config.toml
image_size = 64
encoder_register_tokens = 4
decoder_width = 192
steps = 23800
warmup_steps = 710
weight_decay = 0.06
Rows from block 5 of the encoder of a small masked image model, named by matrix and row number. Rows with one number belong to one neuron. Each number is 500 + 50 x the weight over its row's rms, rounded and kept within 0 to 999. All counts start at 0. Numbers have three digits each. After the name is the row's rms in percent of the matrix's.
After each neuron's rows are labels from the 100 images, of 14976, where the neuron reaches its largest size: "responds to" is what is common among them. Only what is clearly more common there than usual is listed. The data: drawn small creatures on textured ground.
# gate: MLP gate (encoder.blocks.5.mlp.gate.weight, 416x160), inputs 0-79
# fc1: MLP up (encoder.blocks.5.mlp.fc1.weight, 416x160), inputs 0-79
# fc2: MLP down (encoder.blocks.5.mlp.fc2.weight, 160x416, transposed), outputs 0-79

gate.329 048:575529431489465533525467516503486539523453431406494505487518521418388522538544549425579503493456541587552487444522552509425509521436473482514588547528512477505509542557531475467413544607483533358466463566523442454478574392433563451544470517
fc1.329 049:488508458395582496493501380568515496525481416515503472519535453528450567410534565413527519585478536575522576465546540479534471467537491503444433524524517532530457534477561482474549488524496412529511591460591526446473426524576495423505510515
fc2.329 047:486518381477525600491492524523546447582537548510544517492504490426543579528547471558528465481519543465461507468514591545538525495474526479523502491443546557527376447534500503639457516506486530512552483466541524440535565507491498497507565507
responds to: red

gate.408 150:529541442479469439418513521519543444521521530503582509418502527498489515570432400604479469531532455572578563510511480525512425420457499416505495459442569478548462550604465482460483525446506531607423541533498504482505480529454406418418513398
fc1.408 145:509497450462533487495545470525468448602447584435509516425460579409442480520448434540455465523470501550591491559538483590518476529521500449493486464498557487515385509518484503467465502482474500556435559536412398461481493573525493409527470496
fc2.408 148:503541538521537477499547443507531474571533577468490516425566514457529453542460500536458357504603438428525592462512457544548488494480566520482498416483522488537449436501543515546516459482479469429446544479465539517548471601485539393503440502
responds to: red; plain; starfish

gate.189 035:461466531595538489520443482490511418489489519608546534412444533436466535528548453474540437488575566520428611452510551381494589471549540523571568499528467500541494500574501446467531536490563523595464515445503504484507482450479534481491528424
fc1.189 037:457535552510527389505464501454480506509475465478512520482526545474558517430455509536460532522527560495488513450501536536428595385466501526507451562493518513513543540479438525474470502540510490446494521544474538607473527514568522429506589415
fc2.189 033:516580547402519488567501491488470432504508469432433466544468443636542433474486471485449512496452457438475483465498554621502539486567540559498451443472453505495459508568428504448522528486424494477484447453411487561518496478447559533483573594
responds to: white; butterfly

gate.8 068:509535421587462509460505429442503588415544413570513561482454485512477589579468459490504631552456446611426476481471486480497436465569523466574526501512429485514482540539439521466473518524491525526518495529488453501563533458416459438515492373
fc1.8 073:502587568324465440476529544529529480508487535394496422466510564473525385490523486542498406448485535460590584494432539504467580514491473572445540523451535464480523507399496518479420506542534463440548474461538539477507549530512570552435514553
fc2.8 083:477429508464453488493482502494492450513523484486502469480489505470607475519403423578471455507416490481472525572496492459519418510500434542514543458584483479501392538547399495497607453516424548451533572567565544436540501541503519573571423451
responds to: turtle; beetle; caterpillar

gate.377 092:461545461464482493459521578501520474545473520555515501613537507581470558480542488444473443543569615450456532545459474594468473514464533572533487542504394518540513502529495547423527509494431524465462565463403444414538470498455414570467485518
fc1.377 095:438541530515493510555421354503479506464566516524522533508457452512523385556504495518515489465425440458447541394499523444472491636569547442463448514434549529503492482490551479564454476465504501573530509542506545467544516573453527503613568454
fc2.377 094:493501520526497442472490413482461491461516554515487493509536474562438510464532527515382527429516508421477454533553499511395393474417524519511472460530534557556525476484487537552445459551509551545535603541390552559577494543441450469576557452
responds to: white; plain; starfish

gate.167 157:465457523459519459478648484473512535424553402542524510534484561354518436530522451452437396442542535450455573413485533484503569516536483545524431534411442451533491488508453513495444502477483454471481466474455536513561504541464586478512496453
fc1.167 152:494533544387458476552567518525515499399548410487509496588439536422471452509526493457404409447516560420460595429504473455500497490479488504458513522457455444523519460503452531504455534519482483425551538527385584418589499510530580451513521492
fc2.167 156:453485519572532444504552550494517410488419455473488519475483465493455585475519519510437471584570489490502618529512495467562551566513488510489584503552555512517517521511568532545415497468491473570566403495482463455433538571482401479443509488
responds to: jellyfish; white

gate.26 062:535454518485482532528554567521514433479469487441465476543480410540572604558492563571440429443519501445505494488524492521524465484482461571423497469440571490487518441516476430534560522489486528450444413434592512452437495528519483538443513527
fc1.26 064:500603545562397445518425393523507554597452460498511493447470455425575481537435415644456509574484463523557452439487535485520482471516579451461449512487539537544559497540503553544564467389460428483502499452533487536521431509499459532496479461
fc2.26 066:466532496570482487505528483477579469469485552457513463492474475414480510481507537521382463552515418490355456462477459472400426408442523531494483406487492546492530515548492503457527495496498521469506503507635599539556554538512450491501520470
responds to: turtle

gate.10 051:500425454595483562533567533540485424535545493592523506508445438529561486499479456523543496555507459547418490551517524501500487443517596501510473488506513498557553445489528477551602486426531475502470526454469528512501454498506444495503574486
fc1.10 058:513491415446515540496465404531481605529511546492529500478407504503471534614488513429547539554497450457631477506476496582493542556507475470505461515477520536517463475547467586501524512506456523451481517477526515493502523457430502460467426476
fc2.10 051:496513497574466507497536437494524502530494461589538506467474487529581499566424427493512457502452405517604467572522432499523543498562487411511404517474569495476504474429491453506569465488521451560611477540442542499432443470496460549401402478
responds to: turtle; yellow; white

gate.33 040:534530517530340407456413494507524564510453485505556560432489598543500424464508530561509566504514523545432533524495480544457400373463521449587499550512455445509532521529548493476498577518476507491420545446565376556507506408455548525572548421
fc1.33 044:462439477578494442439430489475471517538465616504549459571456473492549478390424586576474493486388475506538569565506511524544408502502425468537419588517596569546446563507509527521498500571505508603477535500588558507538529568583519438513435445
fc2.33 039:490507468509500507523568520463480525427572543501532528521411619581589546550512420482531468624486552558522556552529503523471437483491498538554507483532485489523419417520592493555457497422471458529511519440481477461582496536516472478436493639
responds to: caterpillar; beetle

gate.152 108:508537467502445444525469447471500509460441422523575445530458373504580513453496539536530440575512489515410430462554447507546469557442541493521551449434587506450552416524546464576502522524494505450412495513435520543426462386530458459498502455
fc1.152 112:492512468563453513512512466477486525488483415534573437511463399498514530455468542558500453560502479493372432486557414521544506597478482508526557485437552528439473449516535486559575476537430584441406496603395505530437549408509473496515444430
fc2.152 115:459459471458602443502611572486489450546488534582540505466518643484438511495511488426496534468478577564620612504507509536497518422547542536483476521547486454545492441437512423494520525455520473533544517483594419443518508555489471511506511496
responds to: turtle; blue

gate.308 042:516530538480409461483515554458544507428503511410605455490459489526539538536517524532417399555490483416431568453519485504470467559490524530497556571486494474472527360523525508537449564465499650435408523519466533443484410541466439541464529466
fc1.308 046:559360445411481510539448482513440596517449460519492538567533480496474502548499466502462506418524516475541480520485542483467549497452593546497516551520502443519560385559468546530476522524499462411475555369460521511481411445484482579482449475
fc2.308 043:480425437428538510552498567534608499500523535425562626560523485366492502378509456543423558591552508391441454480512465574420425503539433440498501492541613522485507510520474469381523448480427511523416511543557529531555462475514486512524467508
responds to: turtle; red

gate.410 040:499536465639485490537505454507456454541472537627509518487373406570512554450438585577517502423495429492602527462472481451492465527564501462547472519454456493559536440454530527609590496446534518565532415472526567522450480447453492548386546444
fc1.410 042:521535519634609435487496557520532457511502522493446521422444549560439612524524588491525476435490463498503569447475452463476549445486430522449621515538522418496624546471522571513547529464569507471461455552548447432400455512400466501467521518
fc2.410 040:481421534512540579455494518533502490552455529532576473569526516387523571552540566517449585454540472465405487570488537584503516519488481531477510494473531437430521495482560479496419469510463483437437547504590456540496516468463555463543514483
responds to: red

gate.230 046:421534465499419514503504506469558568520483414560431540514561419462427564467505464527508505605512435545386530533537484491568501470499556584509440570499554430492502690463518517464603582518461515525457430381520419471495510464499438538428482469
fc1.230 051:503505557490594503493568454486529481473595530457500483538469583419443419441521560498515439465618550559552422506515473460460499604500518539537541535460558550489576385366490495487485559504547424504535487502522547494504572579462487458507425526
fc2.230 047:504539445479533484429486448517599523560500432432513608513486493450418505486479502574480509499484515403550515468603574534475469582509496420516482456550546577527498498648391488498515500475497486458497461539481594597500503495438567524556380548
responds to: white; turtle

gate.348 068:490485546543552482607467483502456571505687538493497456516539512466405554479476460572428484520454463542517518409466524391462467530458549500426473443509538500477478499513495529479473494473438470556566543495511499412536482631526510432542480480
fc1.348 073:471598470604385432494456585542493544465480534445491610519558402503463414549518505551553546508506540564532532411450577416511465518510491399470526480490538520496513451500501570579500559478498428486496377552428543467485503439453521507506577493
fc2.348 069:505567470475420550470463538549597444551416480600498515494425462495552501553494486432523493508545556474478539539478434584582495520511429470480455539440463520505497422489461512532523521472481497476452581445384535547433402435509514487467510522
responds to: caterpillar

gate.126 105:438484495429471511425554450491523387409478442517527477544523517410571529505587564386500546468534547469446531508463476426413510472460435466549541510435456474515495425471517476560418501510521528453496550543485551519536489488490521471479543443
fc1.126 109:519512536489495429440397455514471527575371510460483476561491397582581483506492530526508469503445487501555508535449476464575480581517485461497551535491628440498502497439515505508512461533504550509535450514442466446440448569551479428430538484
fc2.126 112:448439574568507510460535454494477557514581522555549492480509483473560418533496582553525469434493467525468377561473412519496559469488423474517492482511457416500551506483525532477523466490485508530486469514558531563511556452513532478545450490
responds to: jellyfish; crab; spider

gate.118 163:450435443513535458490538428507505469524530569528464507392510525567498564565464444421499520548573455481562441482445502487539554494425506426505552420467438537421475483386459593602459541575544510540563516488467453508421458465451447491491497423
fc1.118 145:404435439508497425557556498483484469525491520503488521494528540544513592551508434440519490544550434489621446483444502515483561543413513461514508431495494544430519489359449550596520543522498518529469516491513511469465489479496471489454470393
fc2.118 167:500509499577485554496449588513470532553524444531549412520512556440496494548557481555515594449453458589540470492508471472478387507568588517488379495534632516540518459519465498420506487474484454434533517480490543469506575425552522520532481530
responds to: red; starfish; dragonfly

gate.390 124:557539476602471540538468526523500469432530534416493504535495443574500500468451525526561464491452500490562458395581480482528489491486488488459522457529460498501487574568508511405486474499448486432445436554384540483540462382511503489529450599
fc1.390 128:500535475555446557525483523472555530422487461477424509579540533512493569475455419559582511522492518502566431402558552505429517470485479540555426463499498529498484580564475483468524544549438525421439402469528509496548570424483480509506515524
fc2.390 132:513470610450467488487476443511517566415505527550428542588542434559508503544516501551423518423494488462422529518551469489483551602495541526487568497407544440514552593461550567508475518529528501550510478489382471456543523494500454494443565439
responds to: turtle; yellow; colour: white

gate.102 057:504329414467519486479498602533532468559477489536427492457536556494459541477472469442439428600476498496538580582521494508537498495433569572443499481477487437500503544571449630577444464513493467503447518485425411488452513480525465446542444566
fc1.102 061:547387491464525488554608497481497467543453503487474469487546542510520517442562465445540413577561419495537563503587563497562501476484589563491469466553472567509438495456534451551451434479472454486507572472468449543438519501506559551429463464
fc2.102 057:492408513538383514489588461506459497516443514519454520500547468489482568552497454532481533424540426413509512546520499552532495552425592484448507443479544469501546469437580545632474416551529569532497500532478469537515491476517486347575463519
responds to: white; spider; beetle

gate.389 053:500498437403469496503653476516490524413462425416482471485519633462605536603492425415509446642484518547514516493492539510520476400453506507510489508511483476551395463499541462491518526531503409511442434472511526554522451544514491472469524495
fc1.389 056:538519435544464476568486539514537432496554544564536472597460468599426469494462500420534509604445486558465534510488387533461525500621446411485549467504485511512457542541485547451468555462463546470516514460401422390496546364372488604504527550
fc2.389 051:496524550428512438458495485516421471588453532566514541476537402579464469541501440561569540524481456395538634412532515520450629470573543480460475497511518494518515428509447549548477519537543496467520432455444546570439422530411513528517559474
responds to: red; turtle

gate.402 051:505480546415543482468516570529518536471384505459537488564456526566433512492563542530507470533528548481427424475502529590496470490506519458519542469436542475472507367506516537561541454471525487491391564497519470637401484502581509541536464550
fc1.402 054:570432433508467471468453539459470484494387553470490378525525519519428473478558506496415466452491639520542475451572570572542489586486510480537467471500506510478503441597502513581423490486444477460367520530417557532519451409451560485503486477
fc2.402 051:468482543508546493484486507475502367485596538493560484504486545412499485508528421563515490526614497504547542579534423390549437443454506516473559439538582460511546511567550422488491503500540459482539527563551646483434536520588574468486537492
responds to: turtle; blue; creature: butterfly

gate.322 047:549498459535488490466589563518551499547545561499467399460530540623519445529471441473479461518467558475649487484458429572544545518457505433502526396466508441500527492513484447438542534499467477464462478440541597504512441545596561416508409461
fc1.322 051:478552480459517534497435494470509456516423485487539506495537491472598522474530566506464529470498479554458555539524454523562481516504549520515570531508557561524404581559589477416457416491495494497452434527426527474490528417469500526447484521
fc2.322 052:499471569508551464499443534487533497567419515543441490521486467430440558531529524490522524428552620441519493394535643596445505459498496417518471561513546495479500513468522532576499485534509530577486440541526416568499402440428552443526583512
responds to: red; dragonfly; purple

gate.271 039:529490468502554510495560575522450513476478639416519451482456574495427440466492497434554537345410528435551512522525595509578512482483535464490517448472548550504481422509530516509519509536506503435429577541535498420455547514573499447537476511
fc1.271 041:518381471565565521437486487475482390518469551408476465539422536460501477513499559506504509491451500542601528541410609417502508550586476495492473456501534506551502407561507489583435552478549493503404517499504494582491571479512560533463405384
fc2.271 040:467427389493535587497450494522491500459543506564440579518533437499477558550546443562518486637520498513577531556468476470521553554529527519464523448485566469520445507569471590447472464440437481427509391461449463482558478404421462591460457466
responds to: red; orange; starfish